config.toml
encoder_arch = "vit"
model = "image captioner"
dataset = "rendered solids tumbling over patterned floors"
train_examples = 97500
image_size = 24
crop_scale_min = 1
horizontal_flip = false
translate = 0.12
rotation_deg = 5
tokenizer = "word"
vocab_size = 61
encoder_norm = "rmsnorm"
encoder_norm_position = "pre"
encoder_activation = "geglu"
encoder_mlp_ratio = 3
encoder_head_dim = 16
encoder_fused_qkv = true
encoder_bias = "qkv"
encoder_qk_norm = false
encoder_parallel_block = false
encoder_inner_norm = false
encoder_moe = "soft"
encoder_num_experts = 4
encoder_moe_every = 2
encoder_expert_mlp_ratio = 1
encoder_slots_per_expert = 2
encoder_shared_expert = false
encoder_patch_size = [4, 4]
encoder_conv_stem = false
encoder_layers = 10
encoder_width = 192
encoder_positions = "learned"
fusion = "prefix"
decoder_width = 256
decoder_layers = 7
decoder_norm = "layernorm"
decoder_norm_position = "pre"
decoder_activation = "quick_gelu"
decoder_mlp_ratio = 4
decoder_head_dim = 48
decoder_fused_qkv = false
decoder_bias = "none"
decoder_qk_norm = false
decoder_parallel_block = false
decoder_inner_norm = false
decoder_positions = "rope"
decoder_prefix_bidirectional = true
decoder_connector = "linear"
decoder_tie_embeddings = true
residual_init = "none"
optimizer = "soap"
beta2 = 0.99
lr = 0.0026
beta1 = 0.95
shampoo_beta = 0.95
eps = 1e-08
precondition_frequency = 10
max_precond_dim = 1536
one_sided = false
adamw_lr_other_params = 0.0016
grad_clip = 3.0
steps = 5500
batch_size = 64
epochs = 3.6
lr_schedule = "wsd"
decay_fraction = 0.3
final_lr_fraction = 0
warmup_steps = 160
weight_decay = 0.1
adamw_weight_decay_other_params = 0
Rows from block 3 of the image encoder of a small image captioner, named by matrix and row number. Rows with one number within an expert belong to one neuron, the router's apart. Each number is 200 + 40 x the weight over its row's rms, rounded and kept within 0 to 999. All counts start at 0.
Before each expert's rows are labels from the 100 images, of 14976, where the router gives the expert most weight on average: "responds to" is what is common among them. Only what is clearly more common there than usual is listed. The data: rendered solids tumbling over patterned floors.
# router: slot weights (encoder.blocks.3.mlp.router.weight, 8x192, trained with AdamW), inputs 128-191
# gate: expert gate (encoder.blocks.3.mlp.gate, 4x192x192), inputs 128-191
# up: expert up (encoder.blocks.3.mlp.up, 4x192x192), inputs 128-191
# down: expert down (encoder.blocks.3.mlp.down, 4x192x192, transposed), outputs 128-191

# expert 1
responds to: blue object; teal object; yellow object; its colour: teal
router.2,237,177,182,206,200,202,170,252,220,143,151,180,172,204,256,243,206,229,129,246,221,206,182,260,193,215,279,159,141,252,235,204,237,242,207,275,196,262,240,247,219,161,253,166,175,297,186,197,222,180,195,165,283,241,128,193,162,192,224,258,247,191,168,212
router.3,241,233,184,130,237,222,164,214,224,160,259,188,224,199,193,188,180,150,213,99,194,201,236,201,238,243,153,199,283,243,220,300,222,213,195,194,190,232,264,220,226,209,190,206,273,216,116,237,197,234,215,208,234,236,274,232,202,189,233,201,204,200,247,164
gate.0,134,197,231,213,254,212,140,143,191,209,285,191,225,191,222,167,230,208,221,254,190,201,227,238,114,155,192,200,251,175,180,205,219,238,203,220,216,224,326,149,254,167,217,137,204,209,129,173,155,229,211,215,197,166,172,232,179,156,251,190,192,222,136,270
up.0,202,215,209,173,148,173,112,206,132,236,279,191,224,184,194,209,226,220,154,240,247,219,283,163,184,138,170,145,158,200,236,207,208,190,199,166,199,241,181,247,292,187,216,208,166,202,230,206,189,236,214,147,224,174,195,204,243,127,190,230,220,233,133,145
down.0,160,189,190,193,219,154,214,169,157,214,205,175,212,175,174,306,257,234,154,164,223,201,223,233,139,223,142,198,168,232,257,153,188,189,290,153,249,228,194,213,221,235,230,247,288,203,242,177,266,190,230,219,223,219,169,158,166,189,169,206,191,163,202,122
gate.1,228,196,149,171,119,179,182,238,259,184,280,217,194,198,243,183,213,273,207,184,151,199,215,121,196,193,177,243,196,192,238,218,202,161,184,209,158,334,254,193,167,245,224,191,279,257,173,226,237,224,231,204,176,214,276,185,194,274,215,267,118,185,193,250
up.1,249,164,201,271,207,240,192,162,205,210,217,160,241,166,227,232,285,181,230,171,179,239,203,195,203,200,205,214,226,198,270,219,141,235,198,303,189,180,211,172,183,199,173,212,161,283,192,229,128,195,228,215,199,218,197,209,223,192,263,187,219,184,239,201
down.1,166,149,180,269,186,250,209,128,169,189,245,264,183,136,130,212,193,175,214,152,213,183,198,195,254,189,295,197,246,166,219,187,200,209,187,230,192,222,201,143,264,186,223,169,218,255,135,207,175,190,165,146,152,226,167,228,269,164,200,243,180,231,176,240
gate.2,142,128,140,157,227,171,124,262,231,205,187,202,160,169,117,240,235,278,215,271,193,113,135,209,199,162,190,245,251,179,271,202,124,196,249,202,216,207,202,145,220,142,240,160,239,117,218,188,171,159,189,224,174,146,142,204,248,188,194,139,202,185,231,179
up.2,176,233,220,188,232,173,143,181,159,210,89,222,241,199,198,221,229,182,195,210,223,106,106,199,238,150,232,203,156,240,281,130,158,185,124,151,185,214,188,157,165,162,197,177,156,173,172,197,157,195,233,209,171,159,225,226,282,223,172,170,228,181,274,286
down.2,189,198,179,178,201,188,166,173,235,238,251,196,250,235,153,123,127,193,241,106,222,236,187,128,114,250,167,164,154,187,222,189,304,181,232,233,198,194,220,183,89,145,183,163,147,181,218,252,137,218,208,175,223,169,211,248,186,217,195,179,259,159,242,206
gate.3,151,255,191,200,174,229,241,243,256,254,158,222,253,266,148,159,176,151,213,134,204,223,165,227,190,153,179,248,109,152,206,177,208,207,153,210,187,185,148,176,167,174,163,171,192,206,177,207,169,216,209,299,197,210,193,162,235,146,264,204,189,205,266,256
up.3,193,231,141,142,204,263,229,225,228,189,141,170,261,200,184,156,182,242,139,196,269,183,199,180,189,176,228,213,231,162,193,231,185,168,239,213,209,166,240,169,149,251,138,273,182,224,161,256,192,196,226,231,220,181,203,114,212,198,224,189,156,243,182,264
down.3,200,153,200,150,260,222,197,221,241,191,213,236,239,205,206,186,206,213,205,279,200,241,120,189,206,204,220,172,173,146,347,247,233,202,223,237,191,218,189,179,209,232,298,214,196,234,128,156,241,158,191,234,98,179,234,213,169,270,197,185,188,193,223,260
gate.4,223,211,115,245,217,239,192,222,245,163,219,221,183,226,193,202,160,240,235,231,185,254,232,172,182,207,208,152,207,192,264,242,201,208,155,133,127,269,163,197,187,97,182,195,182,207,164,253,168,198,242,222,164,88,251,189,189,253,230,234,229,217,212,299
up.4,140,202,198,242,152,217,187,171,211,231,235,178,212,192,208,219,211,193,221,222,187,230,197,179,259,284,182,225,114,242,220,257,225,240,230,119,219,198,131,303,145,140,287,259,164,180,202,212,278,215,140,188,224,229,204,199,145,126,187,158,145,194,191,229
down.4,159,144,188,174,245,185,158,226,131,220,217,173,181,195,235,195,203,113,194,167,173,178,242,178,207,165,269,218,162,154,211,228,153,270,167,185,225,149,184,213,168,170,224,221,282,177,153,166,236,292,156,210,143,216,220,149,231,245,211,187,242,227,191,117
gate.5,238,155,242,221,244,165,242,162,201,192,220,227,166,120,168,235,228,226,300,164,159,135,194,240,176,235,197,241,188,207,265,185,251,180,239,223,216,161,214,184,167,119,230,216,186,169,160,240,227,216,211,285,217,180,251,190,123,188,170,247,246,184,266,207
up.5,177,196,145,208,216,166,262,222,157,226,220,228,147,214,203,157,250,232,178,134,202,190,204,216,221,240,176,234,187,201,256,143,259,219,206,205,211,229,178,163,228,152,197,183,178,209,288,233,237,196,222,221,238,208,252,233,161,223,247,163,186,139,168,226
down.5,226,210,169,157,204,203,77,204,257,194,168,124,213,234,268,208,204,228,182,190,215,187,212,219,178,186,82,86,191,166,244,172,201,181,212,160,241,282,216,199,183,226,279,238,175,157,205,179,248,189,191,229,229,222,261,90,237,182,160,254,222,153,186,189
gate.6,225,212,238,202,157,234,204,229,219,154,228,217,131,160,151,165,193,166,199,204,227,188,163,196,227,193,245,191,157,258,212,168,216,214,247,251,248,143,201,184,201,246,138,168,234,272,230,143,155,150,161,219,161,204,239,212,233,220,194,167,195,314,159,250
up.6,136,237,217,190,201,178,225,197,205,238,160,189,246,211,166,259,202,263,126,210,210,145,227,228,187,191,156,258,213,170,181,204,226,127,153,140,153,200,170,255,139,263,200,152,149,205,167,207,163,275,188,156,269,150,240,184,188,201,186,216,266,161,177,181
down.6,149,194,123,194,165,174,92,155,211,243,297,183,233,227,184,128,221,166,199,227,156,198,246,112,185,191,229,221,203,230,173,261,196,140,232,162,187,128,239,202,177,213,230,172,198,189,200,221,193,172,214,183,196,90,155,212,232,210,194,188,197,184,161,228

# expert 0
responds to: count: one; its colour: grey
router.0,137,241,266,151,201,194,181,254,148,264,157,165,211,224,276,234,178,252,193,216,235,188,183,144,169,196,188,276,254,173,201,206,249,235,170,194,200,253,207,197,227,153,233,238,203,103,223,204,247,239,135,228,198,202,191,153,197,197,195,174,204,135,166,237
router.1,157,234,166,237,203,212,192,163,195,175,161,194,223,257,236,151,212,272,161,198,207,210,182,232,220,193,206,272,156,192,242,153,188,129,176,264,245,250,177,247,246,180,178,204,186,168,174,170,172,124,222,201,168,173,257,176,171,187,115,186,214,217,178,241
gate.0,281,192,238,242,141,170,150,192,226,227,215,174,181,208,205,195,277,223,223,240,187,243,183,226,200,215,123,221,149,156,181,194,189,178,255,151,223,141,136,199,183,178,141,204,102,273,157,180,148,228,255,206,191,267,232,160,261,210,170,226,196,182,285,243
up.0,143,188,141,183,266,201,194,217,134,170,176,272,229,191,185,175,117,176,204,173,175,98,176,187,199,144,192,140,258,260,217,215,186,202,162,210,158,237,263,175,236,178,234,170,239,120,186,204,264,162,120,180,196,163,130,192,164,172,179,201,239,147,165,219
down.0,196,167,174,183,136,232,173,185,208,179,308,209,191,275,183,218,157,229,217,213,152,225,203,223,149,111,180,256,321,180,213,236,197,114,248,191,198,238,223,91,225,174,180,171,147,185,177,133,144,143,186,236,227,224,161,172,225,139,139,247,158,171,169,224
gate.1,189,247,168,167,182,207,211,194,223,181,178,178,179,186,222,208,208,267,196,155,231,205,221,174,233,153,185,271,233,258,101,161,212,215,122,139,195,193,162,114,242,186,236,174,285,259,209,200,236,164,164,164,194,174,264,178,170,233,231,195,232,263,179,201
up.1,224,170,192,199,196,183,225,250,156,269,171,147,179,259,177,203,165,158,191,188,231,236,146,209,179,197,288,163,180,196,232,256,142,235,220,220,179,220,227,235,189,156,181,174,192,176,176,219,232,163,229,220,252,243,118,232,231,209,171,230,201,197,186,197
down.1,143,240,158,200,178,215,237,167,156,147,155,222,128,227,173,198,269,224,253,224,223,221,140,160,244,265,205,153,230,192,138,268,198,243,196,201,136,238,184,256,207,144,273,168,195,221,230,195,245,232,267,206,233,211,222,186,145,158,100,211,239,224,250,213
gate.2,215,151,261,139,230,171,141,266,264,180,175,227,130,231,159,249,207,183,167,230,201,162,173,251,258,151,184,137,190,222,276,152,246,244,265,177,209,163,237,234,208,243,215,222,200,222,217,218,139,212,135,106,208,265,188,228,243,233,136,183,222,192,171,214
up.2,224,230,183,208,226,225,192,208,164,154,209,189,268,151,218,157,193,204,233,147,246,240,206,172,178,207,209,215,164,208,211,250,138,148,188,244,269,273,191,226,194,179,184,170,222,240,161,192,255,213,242,237,166,131,167,226,169,167,175,164,172,197,247,172
down.2,161,160,196,155,194,108,105,268,267,185,205,213,231,127,261,204,125,209,232,112,168,184,206,234,183,222,234,240,305,136,245,198,185,235,232,150,205,219,224,280,208,239,220,234,172,225,209,259,212,188,210,220,188,152,188,150,219,185,202,113,175,252,267,276
gate.3,204,156,225,193,309,226,216,217,148,202,242,208,181,149,182,188,193,182,218,198,229,268,226,180,159,249,233,209,229,148,238,249,154,194,157,166,209,212,203,155,170,220,229,201,157,265,226,224,201,214,172,259,203,183,195,234,301,161,204,231,209,197,236,205
up.3,162,146,224,149,201,105,186,281,221,189,205,192,227,210,181,223,192,163,189,146,168,194,190,302,169,164,211,206,68,258,160,141,183,150,158,217,129,249,134,209,207,191,210,220,205,243,259,201,95,226,214,188,265,148,200,202,130,212,204,246,184,152,173,177
down.3,308,243,237,137,134,175,192,274,224,232,159,211,236,121,234,250,158,247,137,196,217,227,192,289,232,248,198,149,171,245,147,189,145,176,179,267,166,137,168,204,193,179,188,178,257,185,231,236,145,225,185,281,219,190,190,209,109,230,146,195,229,225,203,153
gate.4,189,212,235,158,222,176,223,218,169,202,175,195,173,283,231,277,192,206,219,232,182,214,220,218,175,263,160,192,215,203,176,184,136,139,230,173,256,164,193,210,215,219,285,246,185,203,245,181,189,229,182,183,138,155,234,216,120,234,171,184,215,176,269,170
up.4,205,261,193,161,181,228,167,289,220,185,220,150,213,212,253,218,198,200,176,131,200,204,168,167,94,162,233,178,213,248,208,160,169,162,180,279,276,243,184,188,252,236,246,191,211,180,168,212,211,257,196,254,204,127,197,254,230,183,210,179,153,255,161,140
down.4,199,224,209,170,288,205,192,153,202,184,193,198,161,179,187,221,230,236,180,194,197,278,251,157,143,233,233,163,237,191,195,159,236,264,195,281,260,208,146,291,181,146,127,230,147,153,160,196,239,213,214,246,221,199,201,189,179,251,176,220,172,264,197,236
gate.5,201,193,156,209,215,177,165,176,143,214,147,206,166,160,212,166,237,188,239,258,191,182,178,209,100,115,236,154,200,157,116,214,202,209,187,202,144,179,241,277,218,170,234,152,122,243,260,200,218,265,187,217,117,264,211,210,260,211,236,153,177,214,197,231
up.5,169,203,131,252,161,226,206,185,179,222,191,160,222,184,151,201,144,220,179,127,211,318,127,202,123,232,187,189,273,246,94,216,233,249,196,235,179,204,132,284,131,160,272,191,213,232,235,231,226,151,124,282,190,196,266,134,124,239,207,168,215,186,196,210
down.5,114,250,173,221,246,148,243,194,227,208,175,251,109,276,143,172,261,231,174,179,241,278,123,195,185,211,244,147,208,209,188,183,149,205,256,248,184,262,167,296,201,190,221,221,235,243,185,168,224,197,202,292,180,241,237,275,190,221,173,201,162,201,194,236
gate.6,200,245,163,149,202,245,179,207,237,162,152,149,193,172,216,222,158,165,211,229,241,198,139,200,124,172,243,210,241,202,274,200,186,153,267,140,115,232,148,220,127,199,225,225,237,198,252,172,236,135,204,276,133,189,293,224,242,191,154,258,308,214,270,213
up.6,134,159,182,201,227,268,185,198,135,174,203,163,145,202,139,220,182,188,210,226,193,154,260,175,259,185,167,276,219,201,156,137,170,231,243,180,152,161,316,215,242,242,219,143,149,249,186,183,195,120,194,167,185,233,190,192,201,276,222,249,237,125,226,161
down.6,131,227,169,157,215,211,166,186,234,169,217,190,209,180,162,202,169,211,215,201,154,218,219,138,208,248,235,259,239,255,237,164,224,182,210,225,210,226,181,240,183,171,264,200,138,226,211,147,172,143,155,114,166,217,246,234,282,236,191,185,229,172,228,200

# expert 3
responds to: orange object; purple object; count: four; its colour: purple
router.6,165,206,217,245,244,181,143,195,201,213,219,185,154,182,191,234,145,167,271,147,150,262,179,214,225,174,135,183,153,162,199,177,171,205,147,162,178,223,175,140,190,237,203,145,269,161,214,223,126,209,235,234,185,216,214,171,165,203,157,164,199,226,206,193
router.7,258,218,222,259,214,277,164,225,207,150,153,210,196,195,247,255,141,190,218,216,224,173,173,155,202,281,185,200,170,219,263,180,202,236,187,200,245,196,174,218,178,194,165,170,138,202,148,151,247,149,166,220,188,203,173,151,166,183,231,262,258,139,242,110
gate.0,329,163,250,298,182,222,182,226,205,222,180,176,204,223,202,223,167,179,197,232,204,223,249,235,185,239,204,218,217,266,182,196,202,130,213,186,107,140,178,196,136,262,187,234,203,260,188,205,197,220,237,236,173,192,248,136,165,220,239,211,218,221,257,156
up.0,274,190,208,177,253,194,203,232,192,144,200,222,200,185,184,206,275,186,228,201,206,213,191,188,216,266,208,209,209,211,228,209,171,169,230,155,186,153,225,207,224,352,223,215,216,193,78,217,182,253,213,167,149,251,130,203,223,191,277,179,255,225,207,204
down.0,240,208,196,175,261,277,219,154,234,214,164,208,162,236,182,271,187,122,124,220,196,196,269,255,201,172,209,206,208,200,210,163,214,175,232,181,220,150,279,148,259,116,299,253,146,214,240,188,170,183,222,238,245,200,291,214,212,195,224,228,136,206,189,198
gate.1,221,219,208,211,216,303,190,256,187,193,224,261,169,94,145,160,175,241,151,254,242,208,174,262,252,158,186,264,155,240,255,194,219,214,231,257,307,110,228,188,234,185,265,220,139,172,200,248,203,191,193,221,151,214,228,180,238,259,259,189,175,279,201,220
up.1,199,149,176,225,186,201,89,273,228,222,208,166,242,99,134,204,195,218,136,184,229,129,206,243,196,241,162,166,258,308,247,218,207,231,266,239,228,287,223,221,214,244,232,153,227,156,202,217,204,205,247,266,152,170,264,139,190,245,243,201,196,263,194,234
down.1,160,187,234,182,126,219,194,210,199,175,167,199,192,232,182,115,196,213,191,187,270,116,235,162,174,195,199,157,201,157,206,220,109,258,202,174,166,71,223,267,217,252,187,252,208,145,177,242,170,198,206,231,213,177,244,192,285,214,196,151,195,188,280,244
gate.2,211,204,133,283,222,177,208,208,242,184,171,104,201,191,165,121,207,213,191,194,216,242,212,145,190,183,113,211,194,153,164,232,175,263,144,184,167,167,148,108,33,157,208,153,168,195,188,245,215,205,218,259,170,216,267,171,157,195,201,238,201,203,270,177
up.2,112,162,185,171,207,168,239,195,231,196,181,148,169,218,210,182,211,217,164,206,179,157,259,188,129,210,160,179,197,159,199,143,179,238,265,182,120,224,236,112,130,169,186,225,150,140,136,189,214,190,217,232,239,276,244,216,232,220,216,235,220,225,159,222
down.2,197,218,175,235,232,218,170,170,202,116,207,198,229,179,207,221,211,254,196,148,135,157,188,162,221,206,210,142,173,172,208,214,244,126,186,248,176,211,183,130,255,173,206,186,163,167,115,176,139,211,144,194,178,225,218,174,171,247,220,194,195,231,238,179
gate.3,223,178,178,262,207,258,199,159,155,204,209,126,203,192,224,185,197,180,199,177,149,226,228,187,160,184,226,229,145,201,145,245,216,209,201,185,197,179,198,153,186,273,115,216,222,193,243,150,179,276,152,130,217,252,275,138,251,185,231,136,291,156,251,187
up.3,242,258,217,222,198,227,156,72,203,225,216,165,232,203,223,215,215,251,146,195,221,164,161,165,280,148,169,257,175,170,220,213,183,191,243,113,203,149,215,228,172,192,153,195,221,141,134,194,209,186,171,234,241,249,240,234,155,142,218,169,215,218,197,252
down.3,241,148,245,198,209,123,218,203,221,266,159,137,244,257,177,279,159,214,205,205,141,150,196,238,179,181,201,197,241,214,193,174,185,122,144,184,247,208,173,220,200,211,146,226,169,163,250,192,213,249,179,216,273,178,152,191,134,257,222,157,205,144,155,128
gate.4,165,154,230,192,197,179,226,164,180,179,242,207,229,182,214,188,191,225,254,221,221,218,211,164,153,135,182,200,147,207,288,147,249,192,210,183,131,245,213,133,233,154,229,228,182,253,175,197,226,209,179,171,216,218,125,193,189,208,208,182,242,172,223,303
up.4,189,219,169,192,258,140,223,159,179,181,149,159,235,170,203,231,205,219,235,232,174,195,206,215,249,219,172,210,126,192,96,166,140,207,201,237,291,193,152,257,114,205,226,144,174,172,121,142,215,181,127,220,190,219,181,144,237,223,219,162,223,250,244,138
down.4,225,251,177,229,231,173,287,151,212,176,211,225,138,221,152,175,233,140,181,285,153,239,248,189,202,182,230,159,109,169,232,224,236,237,241,225,172,170,206,277,220,202,238,133,194,139,250,267,207,269,179,216,190,162,190,198,213,250,233,145,242,146,173,161
gate.5,254,180,141,208,257,195,182,249,190,165,249,173,224,211,130,74,220,246,179,147,233,179,230,210,244,221,273,210,190,125,177,217,187,209,191,225,247,255,198,200,189,205,225,193,225,225,166,191,241,206,161,184,124,241,198,175,174,181,142,273,197,170,228,236
up.5,167,222,261,199,176,204,228,161,227,252,152,259,181,177,239,295,190,145,172,253,213,193,191,229,105,201,172,203,208,260,261,166,232,156,188,213,154,163,205,215,250,200,147,200,183,158,219,177,171,191,277,245,284,199,166,230,222,223,231,117,195,245,211,177
down.5,235,187,216,221,186,162,239,292,230,190,210,169,248,217,229,174,200,200,241,204,211,216,197,159,268,165,144,132,186,185,254,274,235,110,194,195,192,236,268,181,225,220,259,168,157,135,164,274,263,134,214,120,228,226,187,187,185,237,197,187,175,153,212,228
gate.6,148,243,219,208,140,161,241,220,160,247,193,201,187,168,218,147,161,206,84,200,230,255,254,248,143,175,157,260,194,192,175,193,150,150,109,184,239,194,154,164,131,124,204,155,187,217,201,186,185,139,227,264,219,175,228,142,210,235,209,223,190,226,217,138
up.6,154,187,196,229,176,178,209,242,203,269,159,180,202,196,218,240,182,204,196,203,233,172,201,232,218,231,182,158,166,239,163,138,186,234,157,221,173,162,98,287,115,291,193,177,255,144,244,244,222,206,169,199,208,134,168,216,167,185,262,197,197,177,184,204
down.6,213,203,224,187,128,116,171,195,276,234,234,236,250,215,156,232,200,226,168,225,173,233,177,203,230,269,265,187,263,138,173,230,224,191,191,239,188,175,225,223,201,188,201,174,271,172,208,211,275,201,266,177,161,218,150,241,140,164,195,187,245,181,164,139

# expert 2
responds to: count: one
router.4,131,140,191,239,235,189,223,222,137,177,221,136,222,226,225,190,185,236,251,250,224,214,219,199,243,212,193,264,168,172,144,131,186,135,138,120,206,205,187,223,181,255,147,155,150,117,286,208,208,137,205,226,180,139,140,198,245,193,139,157,113,249,164,190
router.5,235,177,243,194,247,220,229,218,159,149,176,156,161,208,263,237,238,263,216,176,179,275,237,218,195,251,268,168,206,252,205,242,272,173,196,199,283,193,225,166,213,166,220,205,200,143,212,171,265,232,194,213,169,212,217,169,213,225,165,166,261,242,235,228
gate.0,191,255,172,205,233,251,193,185,241,201,186,134,241,236,244,227,220,167,203,196,185,237,109,177,140,177,227,149,224,218,220,185,167,203,259,192,134,156,218,194,254,206,223,200,212,196,128,236,182,230,259,236,231,248,293,262,205,160,223,175,295,155,196,259
up.0,202,156,175,202,244,281,177,203,229,262,143,162,163,188,176,201,217,174,126,202,252,181,187,183,180,252,162,223,195,232,199,252,223,215,187,154,170,181,198,140,229,249,286,188,187,179,167,219,193,244,179,243,194,217,197,222,273,169,179,130,168,192,177,163
down.0,183,97,109,223,177,193,184,187,176,252,130,230,183,244,154,189,166,195,209,203,260,229,135,179,241,157,191,213,259,204,273,248,221,186,190,177,224,181,190,175,254,210,256,146,223,176,183,193,208,132,176,208,187,90,239,237,236,121,194,264,206,237,196,167
gate.1,263,203,236,203,181,183,176,271,195,176,223,175,192,180,209,187,187,241,234,199,263,183,181,260,128,249,257,201,239,207,235,237,231,298,165,216,178,156,194,138,200,200,255,126,219,164,195,205,202,168,193,231,206,160,267,245,185,182,247,219,216,183,248,212
up.1,118,157,166,209,194,211,157,164,171,258,190,219,199,213,203,230,213,152,197,151,165,236,172,169,273,145,200,187,192,231,226,218,181,122,143,164,255,251,231,216,188,267,139,268,183,227,242,201,218,219,164,173,161,259,127,140,245,155,121,222,187,213,138,147
down.1,201,88,237,195,200,231,181,224,186,208,228,224,247,167,199,173,186,244,224,178,178,230,167,202,190,187,217,146,261,148,212,278,282,213,99,240,181,196,221,197,169,272,128,170,175,156,91,224,150,235,257,207,155,193,211,244,230,149,190,186,199,189,190,191
gate.2,175,211,209,189,256,244,164,196,295,234,186,243,235,198,63,246,206,186,174,210,193,251,203,127,176,229,188,258,275,226,198,147,194,186,216,273,181,156,146,242,222,182,113,215,207,225,242,193,232,269,219,279,201,250,215,229,173,196,201,191,221,186,174,152
up.2,155,139,163,178,207,167,193,180,284,187,123,199,188,182,64,233,207,198,192,216,199,270,197,100,193,215,201,249,295,210,224,152,160,166,225,257,191,166,155,219,244,156,169,209,220,185,299,190,230,263,267,234,217,248,211,247,158,173,226,159,221,161,170,172
down.2,271,246,188,207,213,140,187,204,197,257,179,152,152,208,252,254,172,175,254,246,255,193,164,133,183,181,205,138,191,195,196,234,201,159,126,182,271,173,250,199,275,225,221,199,227,222,179,172,172,261,252,180,199,198,233,216,152,141,168,211,230,124,179,208
gate.3,247,272,213,205,223,202,198,247,188,221,198,308,130,210,146,208,153,183,132,202,211,151,226,197,131,188,238,210,165,233,312,197,230,246,189,233,161,176,231,179,168,162,196,199,200,226,215,241,181,244,210,242,220,174,279,242,177,258,216,240,201,220,185,209
up.3,254,257,309,205,203,164,173,268,181,261,231,245,205,205,202,269,121,176,168,199,249,133,242,179,192,209,175,215,195,255,264,226,248,239,200,226,178,182,134,203,187,220,171,248,138,250,188,202,216,219,155,279,134,189,190,185,194,220,177,212,206,145,149,197
down.3,161,273,137,246,185,207,157,219,193,171,186,209,218,150,188,209,260,235,145,200,220,183,213,154,111,174,203,152,205,231,204,215,208,183,221,231,200,244,123,267,196,209,211,189,188,188,185,200,198,249,236,186,227,255,229,163,280,193,199,132,203,182,172,209
gate.4,180,255,240,250,207,230,217,157,185,137,167,171,191,217,229,173,212,245,232,167,171,167,164,268,178,116,227,197,156,208,166,256,164,223,256,186,247,203,75,168,173,199,105,212,220,193,184,203,204,253,180,187,174,162,74,215,215,188,249,241,126,184,253,249
up.4,196,172,248,169,211,172,171,186,233,245,172,226,243,169,254,141,162,225,253,181,207,169,162,152,194,178,244,185,167,256,151,219,247,163,141,146,165,125,147,209,174,171,304,167,125,183,170,216,223,140,155,194,197,237,223,236,216,182,203,202,190,176,185,213
down.4,131,234,203,222,280,185,178,146,190,144,123,195,248,156,217,230,177,169,291,171,226,178,247,250,210,253,169,167,175,180,234,215,218,201,236,239,220,209,156,180,192,193,119,246,241,195,206,146,164,165,240,190,154,211,163,239,149,283,271,191,149,179,192,219
gate.5,212,218,205,143,163,233,184,282,234,268,203,169,206,193,252,110,201,147,211,240,136,125,179,242,207,105,198,212,231,212,259,225,193,184,209,175,176,206,233,163,214,201,181,212,216,199,131,216,129,236,265,205,203,154,172,137,212,145,169,203,273,160,239,151
up.5,202,237,232,195,176,162,242,262,120,210,233,151,163,222,135,206,132,162,234,215,196,242,212,170,219,147,191,192,204,225,193,158,173,189,168,138,169,255,200,211,219,112,201,205,302,249,197,173,156,164,258,226,194,205,222,162,282,144,258,231,186,187,232,91
down.5,229,180,292,155,168,241,187,264,211,259,174,255,171,235,177,215,199,161,253,218,233,177,184,155,261,171,140,210,197,147,237,173,142,292,218,221,185,186,224,183,274,241,225,202,174,208,205,141,189,114,237,267,259,185,180,232,269,243,235,164,219,185,178,168
gate.6,184,190,208,253,139,156,144,194,205,164,263,244,180,192,167,220,148,185,194,132,170,246,235,216,223,236,157,206,227,220,234,269,168,252,244,266,196,223,276,168,302,216,144,192,263,116,191,233,142,217,251,195,233,145,227,171,165,173,193,234,199,204,234,187
up.6,154,176,219,151,169,117,175,174,82,230,222,205,177,177,253,219,170,150,251,175,154,145,214,205,185,235,236,230,233,180,169,236,197,206,197,127,221,205,166,130,227,207,178,205,210,167,249,269,159,135,189,181,164,124,149,141,221,178,140,232,196,138,231,227
down.6,169,216,205,165,193,216,185,189,196,176,223,189,193,240,135,328,218,161,138,137,166,260,239,210,231,182,166,196,168,219,157,201,189,228,312,256,185,179,236,162,226,208,246,185,186,250,257,250,236,230,189,165,227,215,217,185,174,167,235,143,199,173,200,201